A small segmentation model, trained from scratch: held-out accuracy 96%.
Rows from block 7 of a small segmentation model, named by matrix and row number. Rows with one number belong to one neuron. Each number is 500 + 40 x the weight over its row's rms, rounded and kept within 0 to 999. All counts start at 0. Numbers have three digits each.
After each neuron's rows are labels from the 100 images, of 14848, where the neuron reaches its highest value: "strongest on" is what is common among them. Only what is clearly more common there than usual is listed. The data: drawn human figures in many poses.
# fc1: MLP up (model.blocks.7.mlp.fc1.weight, 960x160), inputs 0-159
# fc2: MLP down (model.blocks.7.mlp.fc2.weight, 160x960, transposed), outputs 0-159

fc1.89:565534480476503531475533519534481471539461481485519503489584438580542510593463534509466452472570459516455500493615505478470482499549441472488571404500578551473517523596457444518477398466489498516459483556512458459518526437493515447529482591528468511494535476474499512525505570464569551495496513505423471471561459498571533487445417508490514473443505521483516539547412523504480500508507472502534468548516522426489483504504466458475558479477475539525478521487474453456513517467486515
fc2.89:513484427533485458480469472502507465519526481524462438498438518491520479500510568601464445491518520575472533546520525527459519507518605455507493493505499456495469556598636480540572453453487391502465490532538489597484421508462493522489475494572524479500528503467529481479536511458539544519541493488540479493464551494471501524419528565482493465566458488506528530476425429467559486498550556516571570444443505516552529484510469516492533507520540517513478482516506469512553509496525562
strongest on: sitting

fc1.564:577495534461498556489487493439479450467453594489467465478416513519592525570527554464502465474550449499465433545470531485427428541514473414580477474461542450523529487539531499452473495522502556443461542458556455511495427512500547559527495494519542540483520487500435500493524510486567492475452582465456539477488477477468524580474499532475573500476428486600473516466510511476572471502478478544493491507561435486483526502506488451516526532581493472423522480525557513533502485465485513
fc2.564:515464438503500546480531455544497432500468497573501586530490538444516501537494488438434428610496495552553518512566517536522570485501480472494447490474516447498472543515499535560464507568493505491449556500534549522526544541530540571501492500501522433551491439404498509453516399426501418538519494514523451479483457482481489471490518525574560506505520422461467508569501541509445481518547470525468495503498438517492530450463555524490421530553553519535473477505582467547547540480489484
strongest on: sitting

fc1.172:508505528454471531542510504426455462467504446478443520566518532587512466548572497527478465530511520478503551509538542445504559568514506449505482483504536462538546460488435555452511494522511504478525554476462421514485468523527501438571478508489553460512503490514533440522535448510473403426463578536451531529447487519470582552482501505546460439548490532582532502500518551597447498497506504498504443458510546562474431476531496502478441452471394511466484548440491496534573485508521465
fc2.172:482531490434456487480543477502504529479525521539526509469470540510523546479506517462469454506469466495467529427478483582493457569489416524508422482524540564496476479467538498541498496486500492507467518552449541574442518459480503497611418483550472514480546587510546507510465475441475435533488444526508496533558490491531444538535437473441509515511550448529516424534492465562467524453495480480467448501469476528544518444431488494505538486541486495578543486487518483550316507483516484
strongest on: walking

fc1.137:519518525525530587508508483531488504519529505479571571468457553548563526522514523466533549450470478510468477501453438464623512533409583501525464486502493468499535485514461492496567549530531416491491452504497531473495511492493546557470437488482476507445469497514466494478555488440500561562460463461450486516497498546519510511485479548484530500519512455504503500490500523479488507545455477525426444445464500467497448446466511492518503610561446468530516477555508476556490412360397494
fc2.137:508513451555555481453554499523488436513511598612429494497538544540447464480561511517504473454543498471484553499481556541497503445476546433524501523557512496535509568493460444544433510520500410599522509519483501475455526468484479538466508478477513532551541515505456561534531441458522533453493462534492494509424485483446530513557443465453534545443433467536486546506502499547496460496551542492555452489504502499521455545427518514558558541432507477574465437540547465474548547477493539
strongest on: lunging

fc1.413:548428592505478501484473527428559465433480469537513469440465444442545441516528500421537532508488461527529435498507373608477484524454440478483489495515501446477453484501453478485496558549566491509533486422520524546513440428523478564480489547544441483539519484516503476552518525526384511488527452478499525515516450497549555484511473497506529486498506534472497461552521550520467552517515513540504522555506531461448549517518461521485531473532484416550552474470509443459450488464581503
fc2.413:497514503635568447450548571497496507454477509570477509493453432497582492476489530504423512537495569505566510551464450464483483550482467577513490413507491506442490504566512559527506495493434500445537480556479504486559467498501488535571456462560513515482421494511514567506493497505497524445496525510460520464495456458564541534537474547505492445583487541494548463518486511571534551480440421539486484493548570533504495501510550556529503507453493482549549493463531541513501535444412474
strongest on: lunging

fc1.395:449464545566533508529439511474448549525522481474473484418558585522461478466474520491453530446503606524478512534552544514475584422530555511549432474537511494478429494528495540462467593461527485504543495504548448544431558511480520561481530503456448457516550519453477526536510529440471536554468488479495487494591527527487537535507454500480477519478525475568472547516503435502535486504529494457493501379522495504488494510547501582480448509445483436524492531491508550445479462471409511
fc2.395:483480515475512519465524519461507428456511453607441490509475463485459485524520456555410417504558537456503479550490429471487488533441491524478508514530511468416403478539499483422533514495479486470475452535496456568517394567510554470494505469526502499525488482492497484516495603478540528567571442496449485508496466539485597453480488529492548542431496520480452467449547447419501485532574508512531461498477505524517483537455498535508501490483435520571488426441521509472530486490481432
strongest on: walking

fc1.721:505506501469496449507541563508524496556463484491541514511496509436535522454516546504509506460524585525444509430441485471483595601509534566508423435486482504529518439546573542554521462477556485425476544515531510465458479487524530561560472384570528555484499572535517414474505487561562470429468508480436474517541502486432525532509481465474469507455524514483505503482533508454513554478476470469521542491490514522461458519544557451468570536481454553499575464540509508505511473440463540
fc2.721:510510493513508514488558512585389595484483548487494546532503486533545514459518525475526425445390471490481504541457398537542474539569475463534486563496544551493532468471494541555439541529432467542545554506491425495541495477524464502545443507468515529479561577493493525495505504487505473490437549463515558527534546484528480452471524502490505482505492517537505462442483534524530490476468537569449565434545533473469473446472513459517518551414502496485507554453394495550498555478524458
strongest on: walking

fc1.411:497466456525513509496485488501504566535532531448529519547535430498532457436494480536482489459504490505527557488594551511545483483506487448481474581592471519471457442450524554510551490528472439492493584546479574492540468559481406534495462436548481490466524516486518516501555450489556462480514500474481598497486561522507541505419495522469505530463567500530489430529504591450472514509411484464443541505473547491409566542537481549523453527518569485548459451455488524497479480450477479
fc2.411:529480460478474488475499454470440477539485488563458454492538477473521459536515541489493509479548523448491523559447522433428545498524489495485475512466415468397453546540482542448522579499545551430479483496447492519493510516409463459453521566446543508576502536534517517451494461478480558513532478476445466507435497464530474565472495453478475473510457469449517454473552486422512467494545499559542451460415476581581466527522478518547482432539461488460531472513534433462571437503518512
strongest on: thin; handstand; sitting

fc1.454:558489500513501512498507535448493416542517505436464511481547426500460463573490469518467525483551426533503481497528507463494580506537561522533490515523497496571459599550548532502462458527457354521503534478533550469439493513530494479451511505462469547456561475463445514475556488551512472460472500468465439481501593476498545478469525536515541458426524571477456519454451498503514483475524482512493529472557561503457528434413515460553479549484435483418492488484533515491574519512557508
fc2.454:462492485542533552434508541493431468512499502455529412503505472542473491515484551540540485514428496482546494424574538469553445536420447482558460530571525466467477497503464504463545486491542525486490439474468528497555495542506437486531513480571576467492485465515534503513481585565430504489485477508513494492454474498495484507504579547525496491568473516453562514508561476464449562486457592396490524435573509473415479493475441452537468522536427526473479560489519527454481485519526560
strongest on: thin

fc1.604:373549542473514533520430480466582578550498536455519506506521495450428586475503523503464501507467512433468458524510492479485494467429449448513428442440572504497473483514524521497536457476493509513499535481538502517611524499489573497478537528437456468479510524524515477438518537504482412548520468521528516503531455487486453528521404500510568546520514482493514558575493529545441481573472479570451557507525582514486492493472517496461437540570460481468507477502525416485493459520471507
fc2.604:577477481493535506476477493485470559506480481491488430529461480550505524497510551476519463515532521477499524513571491507487516451421475504524440537554489462502476591563491556511562520522389492467504486431477395459512511556406531469476496548369535512588455548539535539509518460504545512564553521459511538530551465509554524479462529564522560477538537490522559495441538484580489535502566524494493583477538479523483404477523509496497573498514532492507556517490527511513479476506524492
strongest on: lunging; running

fc1.149:502539483530565566533479550470571522488561493474552438503518400484441441435520514488484554507485513470415474511456468461481501487411515456551524536530532577495533479472440544446492549490454420488494562522561501529487500518451515443449457543529530518513542496495554524536498493517490508503474508465503522536544473450431576506535456526398498512471532492485479519497399459470478527457549545527513506482515573461467609458462459482434559472540517566535504470474492472488497478499485565
fc2.149:537505424458420574433533590484573538463510479445473501464469500549435519441473509496449503498476535500502468529413564469530486506460532458520409467534480494455476503516532515514527488476496540471478483488540454489476516491480530542536478513495425465517508460465525506499463485518551487473493490462473467514541527520491482520453528600556435463499533526509526548485417531452516469583452533483495465536548563422507548396484515549394556500505550538429491530471462472524485502527474588
strongest on: walking; hands on hips

fc1.672:524546502515458577488524527496467508500513502456539506486569558523480458610467596547469537500514454530511460481523437396527473473479508508490482541493544496468513456518487435520469465442486469528502506473509540481425468467554449515482496537434570460514535419474577468588421503470513457494505506548470482513540446480537495491501517505487420549457488511452525492512422448525477491558518506488534532486473615433528488537454478447565496514544556552509472519509503488520592545486548547
fc2.672:558536485494458446525398500472518501550543472537507484474531512541504545427510459516462455430499524573477448535503510501538532518571478449524451541514478574547571493509535507445450520502507538481419486531494539553535509499504564508474501476599545543513519444535510565457500469530558417482472550403529511501520569534474566474509481560540432524501483544502580551491395556466467575504496542530534526456442493472530450544501541500490480501548476517492481510490440459515504450460505482
strongest on: walking

fc1.670:586495479522456432484543477507505474525516455466575512507506515476517507500468479476432476442516450472504409442553528567494526450470455493563577487532511515460481571524532511501491473448468515494531517497557527536465532502431447441518510519519422451518547554493493585444442528490515547506463460547440488487504476457486651505499523485510475464417534488469502548528482506495526523469466487461493501448591495412586489437461517444530509541465462521503523454475466431445518483520476502
fc2.670:514519411496512505471555477510514473553465528453586439498439521507468506544442535501540591520519468465509550492503548500441528449375544446538482453425520464468479425469548528548490463515480520536513529565517497484481492535536447462468508409591570447463517542523497439482458553475534528455486517491510467445504517502522514520503476552530537610541463407472453491477489502515587549481492507476481506515519448536467522464516500503471582500535507476529495432507474485447452528535506538
strongest on: sitting

fc1.291:476577531488504546445509557526479360466463526504526512470481464495489518503561544525507578466466498490424467530515453440499539455520493517437503547487616530526475540499515474458444461463507554497506544490555561501465476444494538475456491504477518483519493463523473497462549459559460498455517529479460535486472489521505538540541527473618573504508560525490491496544507444475431490464489477509541477528550423508462522470493538452580499476527486538464523541393413517538517536428512548
fc2.291:505441533509456527460551480448505443512471463538444500499495532457496540462514487477432593511453476422526512480471530437395514560604470522497557504431577519559436480464496491480549467445499439472470446540492493464457515498495572455513461546575518489523459528510468478474520495408532520427550523494525531550542504452462479496533500490453563490474521484517535484490482566515524494566488536475526477489439491428506499532484574550397465513467502443484498466472564478562494454496488464
strongest on: lunging; arms up

fc1.87:494550505525474380463532453517548542520499486537524553472472529436569491497606528455520515484510494497523523532478515449524512562441510519490478485515468476459481542571523539449487538488485505454560483476419534522489504473455474416496475449481432502485515523540495508562515507477452473546610463472548558510468542516536452478494484438543481497443443552495528491516465509494483529497486510530441526466424543528504537485525453490448513609541414498524517479436492507561510392412487517
fc2.87:489444454456512427419447515530546501521492566535467614458497575524492479449498489546486534467508594485496438472453422518465512446501442526480487546498402510516442534447503462497511502531524503478503477495531531484527546432519449520537563469501543445547516446552499489521486474505457532501456502491469454528495438473510492490444398426510491532443574498586556483493526486502497489479501521458571474475536503591485463463571488539486494550464483478477489466453437461560491506561474497
strongest on: lunging

fc1.680:531569442511476475555530535567488393487553520488474478476512463540536502514449509502501471479546566558482350499534507477525432442578516496479542485545482497464568494484534549518509516484533521515543523522497445478513433507468531475509568566516492501482503508544469556509568509494579511538538569486451472497570459467506516453429498521464560428404536475499475446514508426495503495433536571477447509479488476544492519466533475510486525520509524443556554476497546443466494453456461531
fc2.680:464524476485494504486566582515552481508448495494488498537491464513553525494484475478449520512527521482504494470502544508529579550492568589459497527503499543489498548537556532517549454467531547462526482478520565521515513507564496609472446564512498472545560590467445559479537552528537476542535583561559470512541443506550485551465452494498492487419452522463441519446407527519476499550460444462545509543468491474494487476440467529466534518475484506589509555482524484513432433497553579
strongest on: walking; kicking

fc1.685:530480491449536473456421501483517552565463511406499487422428487501500521538440495451481498457515568494491505547506532423503520447506559519479504531500513467543502533491516502455492526514464427548482451528453469441491495538486503537550526483502527463508566503493410480531490535556500456542460513494473418524498510558505501530567545550450567471450456498561424532471569492484478521465517567457420396508441522449592459544518503469504485507597552518473520534449486465494487461558510505
fc2.685:487473523554477470519464520533427509515523529516535534519471525495525532519513567491568556508515483512452524455594426462523488510406479495537521572516484495465485526552504483447587455424443511506523510452480551515555494501448498483477521473407507594485400476447506534535512469568461540563557551515536444495393488469478484447494516560460496540400479499496505477492477443507517525527568533517452495475481510455537521581475549571481507536472437499485477518506520513447530511537539545
strongest on: lunging; arms up

fc1.317:504572494471390481511493478520524574464567508543530462551525534536490448443505504403463500588460508461468481585543579545459525487522505506507461509481539465553554504499514514508521485443501450426545513462527542528497461590465491457476450495482503445467583507502503483598504521512531519470510526543523482455512544482535440520488467428469568432507531504485515489521426483486545441495541567496454510533550542515561568438529539488445494531509523460484456501439438484507503505436476450
fc2.317:545559492491530470556477475459489472556493499601572457478495507452487489545440507533506387531511480585485521545519599511456490489501487481479543517453479486399517503500467451529537552586497494496531548509508511505506477492421531455510617506502507531594502436528513515482467521470497522474498503535516518471451531490495477481507493544534516552478412491456584468460492497467534496526594478520557525498491556511492478488446525430489554537482479474505570432499503476522607475515556455
strongest on: thin; standing